config.toml
model = "segmentation model"
dataset = "rendered scenes of toy objects such as cars, trees, mugs and chairs"
train_examples = 195000
attention = false
upsampling = "pixel_shuffle"
residual_init = "zero_last"
eps = 1e-10
steps = 12000
lr_schedule = "cosine"
final_lr_fraction = 0
Rows from block 9 of a small segmentation model, named by matrix and row number. Rows with one number belong to one channel. Each number is 500 + 40 x the weight over its row's rms, rounded and kept within 0 to 999. All counts start at 0. Numbers have three digits each.
After each channel's rows are labels from the 100 images, of 14848, where the channel reaches its highest value: "top examples" is what is common among them. Only what is clearly more common there than usual is listed. The data: rendered scenes of toy objects such as cars, trees, mugs and chairs.
# convs0: first 3x3 conv (model.decb.0.1.convs.0.weight, 96x96x3x3, each kernel summed), inputs 0-95
# convs1: second 3x3 conv (model.decb.0.1.convs.1.weight, 96x96x3x3, transposed, each kernel summed), outputs 0-95

convs0.79:533527475448519442534498509519507499555436518466490434494518495453477454421550499505401518524473458492501476420470434468446454501519542472473534512514471495456510510497467499491513521550483516467473491523592509402477522488470466482517474430501530426513515437488536363465501474460439447482
convs1.79:447514519536488502472458532472483512542479510433524460488481494552533507553470503540446530506460489533495555411486402442457569487480430495481492506536447519493546487469578530428513485534562537546548494548411470509492473433490486505516498453456496488511499436470491604480494501475423552560
top examples: barrel; largest object: barrel

convs0.31:500505512593539528495500483485500511542479477532470425477462437471468484505478488580477523495460386476407495548497487516507485460515569536500497454526491518444516476502410500546500516494462569459489488542588470480482570426519480510510525487532584419488511563490460457492511530483553484567
convs1.31:489475520471506472483478487490470503425495504508503478500475530460467524456523431424409479454539512544482501401475487471480472500445450423442453506456493457446470492471448468482473432489523376521476536478468508531532461462490465548516415496459510455453501509543531479498553507525453494393
top examples: airplane; boat

convs0.15:424512495466514475482457458494502473468485485508538473498518546467463512423460444508505525495469428486443511442474518498463445416513524464488539447480489476428409461493498426539434440496494475485471490511544473484471471507525454396537492469464506424432564502527405429484517486529523524538
convs1.15:495507475487423507504512457518504557487525492470540552461479456518501526414503557539505442492502443490542539524482560522544453427516584528521454528497476585526534456519490447539484459552549520533576469530528450525497524447514498443521567546580530589488543483507495563538461577467490489509
top examples: umbrella; largest object: umbrella

convs0.63:435428530516502376506462525524489489558543516523518435522510528496483479565501442509501574465453460523510514447463469506461416456509531436526527513500539446520540421448450469501521565511526492467498545495505510406478468518471433551482535462449476473483486516398476449525476484511522527489
convs1.63:516523482556473562454563521503464523367490450488513519442498460459551520444488523534510403499464468549549510555554535539504501497533546526499422564507517548479483566455534472518526466516509510526489448486531476526498449470514561505482458552517445529527463458558520555526483463433446457451
top examples: airplane; largest object: airplane

convs0.40:440579465558415468443514490454506495447475461512489489447475506497441556523412493461466470512435434506517503474516507496529457476505481433504547527477503502501476363514505526460429475488527521488486462435570441547528485469481508490468545464457545480513480460449506421475474477475477517428
convs1.40:436469514432529495455512438466459510439510517480609460508542469508485459457514451479558506530545497520498556496477495519495528486553494535465469427518473477481515445488533489577463403481518467474521491407467541581505458502480523479492545573464437523527480529468525537416472491541462434549
top examples: rocket; largest object: rocket

convs0.85:511523461511493493504505497492503542502565463445593405384514498435520536474480476503441464476442471510446546490465524399465463438513556530451508454525484511467495514541481498447518499578502525480473398562547488520439522512465486454502467471503529502504521458517503487558518527510402489493
convs1.85:498553469541515525505473503479489468517430516548423555590518547555488465535530513505490523520561524465509439528504474559510480586502485449600505493481489462552496429503533440544529472476487490469526579520505457457531494369496505526494505508528492477469483493474461474416462538511589472489
top examples: truck; largest object: truck

convs0.50:503474516440481487478466573467434463403591478523543462429461511523493432456483479518550478429448434442503441497532495439436493493507492483497512489498523509503519477458427471498447498474484475492474428502495578518452557467464390481491525494476447465497465488468488497461525491491405517499
convs1.50:520484480551487493514498509474496480543459596463475478561541540509461466555558515448485481553587576497493474415458477474531508493527552519515498473516477523528527517489470495457580541542454584404481479495505480486552477547495621555568584522482499517476542489524548483473521528504505534518
top examples: boat; car

convs0.41:577507441498510463513521477515499523516500525422496460424498446522456540513510554483448518510429440476481428431531460484465442477489480526551502502444433528542530489480453485452488424548459546472471491500558467523474522507464413415507442476489454493480564463486522423460456531454492508439
convs1.41:409457533451543538482423415414514545520557511507517498485443501480444500487428401496520502505486518502521547455457527513405490473506503420517471537510535471397520537514531506526492558512541451558523490561454521511461446491509493499555473533477484461495518531533506557509492451546446519501
top examples: barrel; largest object: barrel

convs0.89:559499503470384529522477502449401580506479516486513412483497452513439494453487493481417531519519429471496470457535449474457393474502543439486506563474512487473532521439525555543523432464473490490471507496519464483551534465515437508533453490482478462523436509492494487441500501468491449460
convs1.89:434479489457588521481456570454613462531496519524461535541523453452525506549494419538502466491464499471518464421470556501511485499476410489492474485529544421476465459540431411474490507535530488524494458504513490501401468502561532476517511431530512467546521495493477498486470427522475493523
top examples: chair; duck

convs0.17:424446478546478516514559500435517490462496498471488500429499460485449489505416476533498453505477452525506487474494514533483572469510507478462543510421467492502494402504486477490456498538374552469504485383499478476464487481475450403467515481499488429531483459453511492477466475432477544451
convs1.17:480437534390558472547429511545522516502437491484514527510528496519464453517542486488461488524522464542481501466481565520515444506548437509510462442507520517512564465535453513500503481531618545487526464459552520503503502540509474361501533480548496516521502478448525502443458392478511493531
top examples: duck; largest object: duck

convs0.23:486440427551460502464521461519440444401517440486466441507455524492481521445492537542438498429544426500465508469468492508529485443513564430466523499561474538495535488547530505519467489478521428578465519380500549502480491436503433511507498500531494493510503517567508446513564521503466505487
convs1.23:477558522525545418532456490523504529542470522528511525476539461502467478490475399499574544457404508474495475540546451531507494524503489564558508500562480498521481422428466517457497555530518545475473519508498496437485499525500515412486543478493502499479465488442454452452406448496507445599
top examples: bottle; largest object: bottle

convs0.44:496548555498458468436470476458497503549466493515478448481504462514454491457492496496544474463452455491482493508523451514502475506475470475586527453488469514485471408432503502480510560424435543440464546481519473528428404529495509403435510535424489533525516471463465551474412451469490501444
convs1.44:490533400498550455512555489526490484445448461535523511491518468526514444539512503447525450466400413477495491535527469500450496515512472581518503490549526450527514407493471512465543522505562534528572485525458476488486554536493464450537503462556492488516542534514506426501386480559528448523
top examples: sofa; largest object: sofa

convs0.67:463449432470520496417438544483479519498576470462532491476491456451478548427541525544483462516501469506485481464437403521470451512499503431509542491456450446450492492465487496428476456477533487476473548447505476503478505557451469467532469412486439609495534479466487466498452487461488452451
convs1.67:511543505499450491560569463477478519435518472497494464425503489481457546542390442508478550515504518520492558465542487536428492519444475568510467484428533465417497547463501539527500478507441490532509465548482549511491554551450424507498475541414489411506425516501500445510520516550503528479
top examples: truck; largest object: truck

convs0.42:505580509525526537492498455434455499530429450548483539540493513449472532468443501502516471503523503549510420493541484470497499485506480419536553465459437547451502456496415505447504433489410515448467487456488463428508458473501509508453450447484426537503431514473521532467441447470436532463
convs1.42:476501453472488516474502488493559513546442474556487480510534530454463546456579521597496512502582508524563560563499527509494452513481493608534556477494488474486527489532509539418482554486548467502520464501474507434539535482486579512477502518552512459446529508536539497464367528529485548516
top examples: hammer; largest object: hammer

convs0.35:449430476529493462464499489459554479480416493474486517480472447491497504372522494482474506525441410546495502437499482467496422467507519480545520475522496427478503513539428519458486505555462445430485475514574492523491565475491463492493511489452463479510504457494545426537407532528427455476
convs1.35:482463459490503494590446528493539540532545521507451483529445477485506523501461485533466511492557551572486517455459518472433582513527455339453521461486461492452485517517448516505506502513545501458479545507446507545464503537517416563423488487424479453473561497481518500538503495508523547463
top examples: barrel; largest object: barrel

convs0.8:530539510553474486491487494494439457496475493439538444426507469556459494519529520480426522510388441497445490596524467513419448433539569442512502482533535560446464560524517509548523522471492496466449461498523518521509501422491514400488500464490563497499502453472430489457483517499472522516
convs1.8:491489473470483560500469539484574531495534464535503509596499542456474517517511509519530429484648520456518509407481475491513453503502443492447489492468478441524468403514446456475522531488481499476527568495500530523472541501453479614540504451507442486465480511522503493554512472523569498451
top examples: umbrella

convs0.93:470593462582474564465484555484540524552521483454501478482471496425517501501466562451425452475511445528477425473451457514490533508529489481500571471480544532534416510483506469489500478519453502418470506496501510527484496516492493475523392526396445505531425510483451524510531492545568512471
convs1.93:552451503438548455508425414483430513498492411551564465505497445469517458394540489449483509487490515540485534477580567457488487496460483550505495485496527518516523462467476495452469474531546567515522476493478517509439541502557507489533579547482520503505509500439426470474448478450484542575
top examples: flower; tree

convs0.49:423479528499492475490464437456481458469473447527451496522482474462396492465462485464476491516445503510485472449465519476541439457487444532520457458525465573465413527500469463505531496428501418468424468499476475521498525511472486465518507500400490511534544376492480439504462477482457439517
convs1.49:607554505488500496520506486522483565463513524515488522573533512515520453467510523425542518498446525476511528596516449471428471551595551475542503518482451449529443477494581577503486550528507386470515519482482547516504475489487483521470533524519543475520550534512527469548541517425548517539
top examples: flower; largest object: flower; robot

convs0.94:394495471503509508513489464395419410434453501492486482430488461531478532502478444413468443463460503525506514463538504532499421500478448427517527512473523451466484531531494494462483482428516481457472478491443543475473448449505538502446530485439489483503468458536561421505508460493500464453
convs1.94:474520543516543557518494515415489544516449500557518484530473528513489449487433382560464467503427511466531451504488480470548546465479543516484478480562558450535464488530490492509472489481511453434420449515583537452470530450524563491454469549470532492537525532537444594475479519534522470517
top examples: rocket; snowman; lamp

convs0.12:449469477545475478503437475469499495502453476476455498459501496492537492487417522492506540392508512487457480549479539442529463407470493452537484428484505472476484561477503432540498465488487464457553440471342489455443436458495462510477497503479510488486501528466465433539425527464494485510
convs1.12:550535547498530513483527516532523421478552466483479441505516475498459579514547478456498436503526540519428489530522544529478510413474497533508498487513538542479526501489527455430495473433521488496497553437567496552473502467451525520523482481528467533487578391457477629485504442502443550526
top examples: flower

convs0.58:528489397496501531517460530481463510527474506520502391529446537531515529437560461487476494482466499496537446405485492522539526513504543497457542466487498477418482429516487508536532439572415483506502546510572493495461531474491509493422423400476526430471480513475537479520502492544509519440
convs1.58:465462529541522485488474496476479466448503394492452442505501532468484452494495526514471452405476414508440528560520483433444478501442474501515438565495467504453461529431466485397418509435581496493468502475440420532432507527531444472502511475515478518507475491541497503507485480501474530516
top examples: flower; largest object: flower

convs0.28:492466477493514541473483489447500483509470438529540460481431454533469502462463499489507430422492424395460483480459465525414491449491474541501507476528513524486512512470538522477559563547521564453502524502503497583563413436495442526419520488482452457450459502514457511465487482558483448553
convs1.28:530527565498536496553526517477484458457524572435452478498479493473543476558522502522462516527485565563470529472521528438590511505463522461482519530450500531479446521461520420524469431434492489485446481531525459465503530539550533499565462497464506508525528411404533485478527559417521581485
top examples: boat; airplane

convs0.62:453525412465554526495456517515506462541441426481438506450518482505477513514517479473473518516441485471505417511501519464438492504477542415454534430456443498479494500502515488494494497508519568500505521419585471494544501473533450507460523459465504428500470504460509428444471463437371482472
convs1.62:467480544435434428417506483475519462498458444453476511500573476465492545474490507465493479512482509445441503498503500527424502514456487523446452589472583517496499445509503538504527445473556529498434505489398431493480462480464421502497413486512509558489516505493467561459510511516421513547
top examples: house; largest object: house

convs0.60:525513522516460509528467494436451525539460508520472501488495448531485509438491462474511518503438502530493460460476411492502423519492450426568511567484509490472461504521470469515472529414465486465460534448487465535513423497496500388441466539455536512532473489451422571414473483468531481419
convs1.60:526519449571528434523482495489439495491465528499481544394572485507495506535580464534526510521452510459485480549561399499516538493499536517494475455529505464498594476506576515496496512515512528496563453524505490450504409491503480394484459551469520466462534538525502425490437529475550465508
top examples: arch; largest object: arch; sofa; largest object: sofa

convs0.43:449486499520477502420485518511463493466521479501452500475426459513488485444440478520500494453537509453497408414536477517482495417467494566433535484451430562542492468495473492528499543536470491485464587490490487422506490418463406534537463522463402459499524493471477531546505505447527495527
convs1.43:476497500518512487594490484497526489410485536456496489489526483518491508585552455489416463466501490453469504431442501480482480489566502418424481523545539490429512537468492385440517446508496484469495461484542466521450468472485487494477452507543474547472549539477476467526392543509512446448
top examples: duck; dumbbell; largest object: duck

convs0.84:537450418546458388531500466509495470495480413505466506493458470494478497500461550511502501436510431467492513509500465521459560448476447429496561480588513498440486467502508509425460470486503590522485529427533512524485501448464512383466496522501549444505508455497490474465475538538461490463
convs1.84:510465515486483484431594485481430537448574554501486514474462507429483521502541413447483481492461494554495515445411578514477521468486516460457446499439505485502501513512476481549518485495464446481457446477476452568488514580541509425610449507541493519515529477473495545511485494502461436529
top examples: boat; largest object: boat; trophy

convs0.34:409477444465475497478503511456496504437473448546423488526472502529443441447406494517521494501510522500514496425488479461475529446456490509495493461426493478477568420478374424523453482515470504487464514484457473411502486445522477562470485471477491475501467448477552474489470496486551462555
convs1.34:525535500507548550523443572455539503566467528500482548551458571476494522528616521505488495489515504499503466486507512505471501525509411507482512552465515487556431423476527421487523526497492497497539534488523495619520527426492537544554429471546470466453545517442494446480441479542532529459
top examples: airplane; largest object: airplane

convs0.59:485566414538498536533467536509487549545443491475468475477514438467480511492489507417442453467468542488474444501504445405542505536475461514574538471520450502506525499508436495544494450508396451501497428482568553508490462430504477507453487474451435475553485498504495448441540451514440503517
convs1.59:508511561456490506492459490507536571557469495459472512432512518508480476557602448464513515443543478473516549541506513547479527426480528493427530510520512521479481522531540516464530469476568482416464570493467539516515463478488464417537471561538490481401454476503502476578454460521535412522
top examples: flower; largest object: flower

convs0.71:424487468511508505494458552399458525558485483495534447458518434505468439450472463524533551464439447479493465492480465465486449488555447406503530541518498507517531484497478490460471519448540507483491501444506505542426416525525453465507524501464417535512526480443425573431452495468463488464
convs1.71:518461477555439492491507435540499522453532435527450502490464474515480551590526531514496426499554549452499500541526450581439408536468472533515473500486543516496470541439503484477516479405485468524530544510523500498470505500476524540512512472446482404549493550559546444468461556450540552549
top examples: truck; largest object: truck; sofa

convs0.52:469468487528420530478516497433471526552547505525491450525440511442455537452450461472464464506545495525512473529483487497521462456507566457507413450483448494429496463437440524468500496477465521500471472575485469476438546457519490503457480444468562498510518503441419447562495474483444416424
convs1.52:483515400405558454517477484536603496495510511518489473503581549511563537435534508500517532562452495485544536496518533413542521509453478540516580459481492519471520470521492505527499512521466498457482526550536505535545475520471455476495467544511488599475479448487526541424543546509497563574
top examples: robot; largest object: robot

convs0.86:540553437571551512494513507507508494515504464498461488462460485517509456490474402510511468481544485478512514495441481386470446460461486536536509535486465459496488492511429501543533546559505476464472466472542482522483509427433476522469487468478552453489351497429466453457471479436495523438
convs1.86:481454546528470450447465477475447502454432531481481495464515473534526522537530436446473523504476475531471497522518423431383573479528491473471453482529502460483579478526541496513489493522490472471548489458446555484443443433552504433471478463447440497462576489477501480515524421556450530475
top examples: house; largest object: house; barrel; mug

convs0.9:415467434523480431476460507510486416499519513451438458468438546462465489559482449472469494450513482497416502519500526508543424484479563428506500576462552561515463556486502510460443450505478479493483505503420513498483486420521485496526492470464491481538526532497504384465531538519471438512
convs1.9:433448529495536513517512582512472514482422501485473516478508488500506514549529445472492478433488494490468554464511400456506527483509492602387477450532449492465533457441477548508524528486524489423459464499510530442468502551546476432478448480475496511475525475507492535533374479484556519522
top examples: bottle; candle; largest object: bottle

convs0.47:486419509455468510488517505513525461509518468407533478502364451457507504464462465511478466487504479512507477411488477529474497486553536495461538528515446520499502403484477487518534487540509518502462472515413489452526489421477523510405519534473517464490496474441486418393490530431514466492
convs1.47:518439522460567532477515531509533531540491520490463519535437474471460550477541513460450504449534505504513516383531489480476457533496516571445436527532447471524460354533455425469506520488452510549553438470569479527483493516502500480480512437527536552512555486482456536538465508502448468526
top examples: chair; largest object: chair; dog

convs0.75:438492474547510439540454467462571479485479415529450501535446482498476502503487514531564447447502490436427556547515455492559493443468491438535508472525509529463515422452463399523402489488537562419493460543466521485485480470478500519499445487486492527503491454408460476491468504474511493470
convs1.75:561496551536434571479557557465501523487613489483530508476482531454482569443472457441452544524447507479502488483464466510419476533486476543452507559463486474500469586510506514525517492510491476576470500466489533546493530501485470532579534518473522469525490486562508544537509517576378527513
top examples: airplane; largest object: airplane; boat

convs0.14:568456516519518500483482447501442515491478519452500453510486453483478528527467519457421555510488508496487522473436455493443410460504534524490496460536461567506444494552448470556490489502499510482442506494506553486528597491336454488460494483460472485507560478428485451430522537467489465515
convs1.14:498486501569484484484545449500467462494469477534433528391453396525472542459528464491508494472429480486484541453497440494455550501449451459450456502487512446473490467477567490501505538482515448530569491503543548502443433468513432545446454540566509515461440501482487532529499511571454447539
top examples: robot; largest object: robot

convs0.81:496525477488438512510506449504483478456481500482528458485458486519464553509449444474436400506472500572522450401516492555487498484456409415467536511436502543489506509481526494503474526432503477489478481536486494505518512500521430502411496403495462436523490516514519486478463486480445459374
convs1.81:525492497408570445505477423419527514442558448514513497528422524453452495483465483545484464526475517504495493478461495428561477474444429507500509552441519474462459497500455498487483528487542429539428443546541463526463445561511510471417475583529506528527495525491536516559466461497455501518
top examples: snowman; largest object: snowman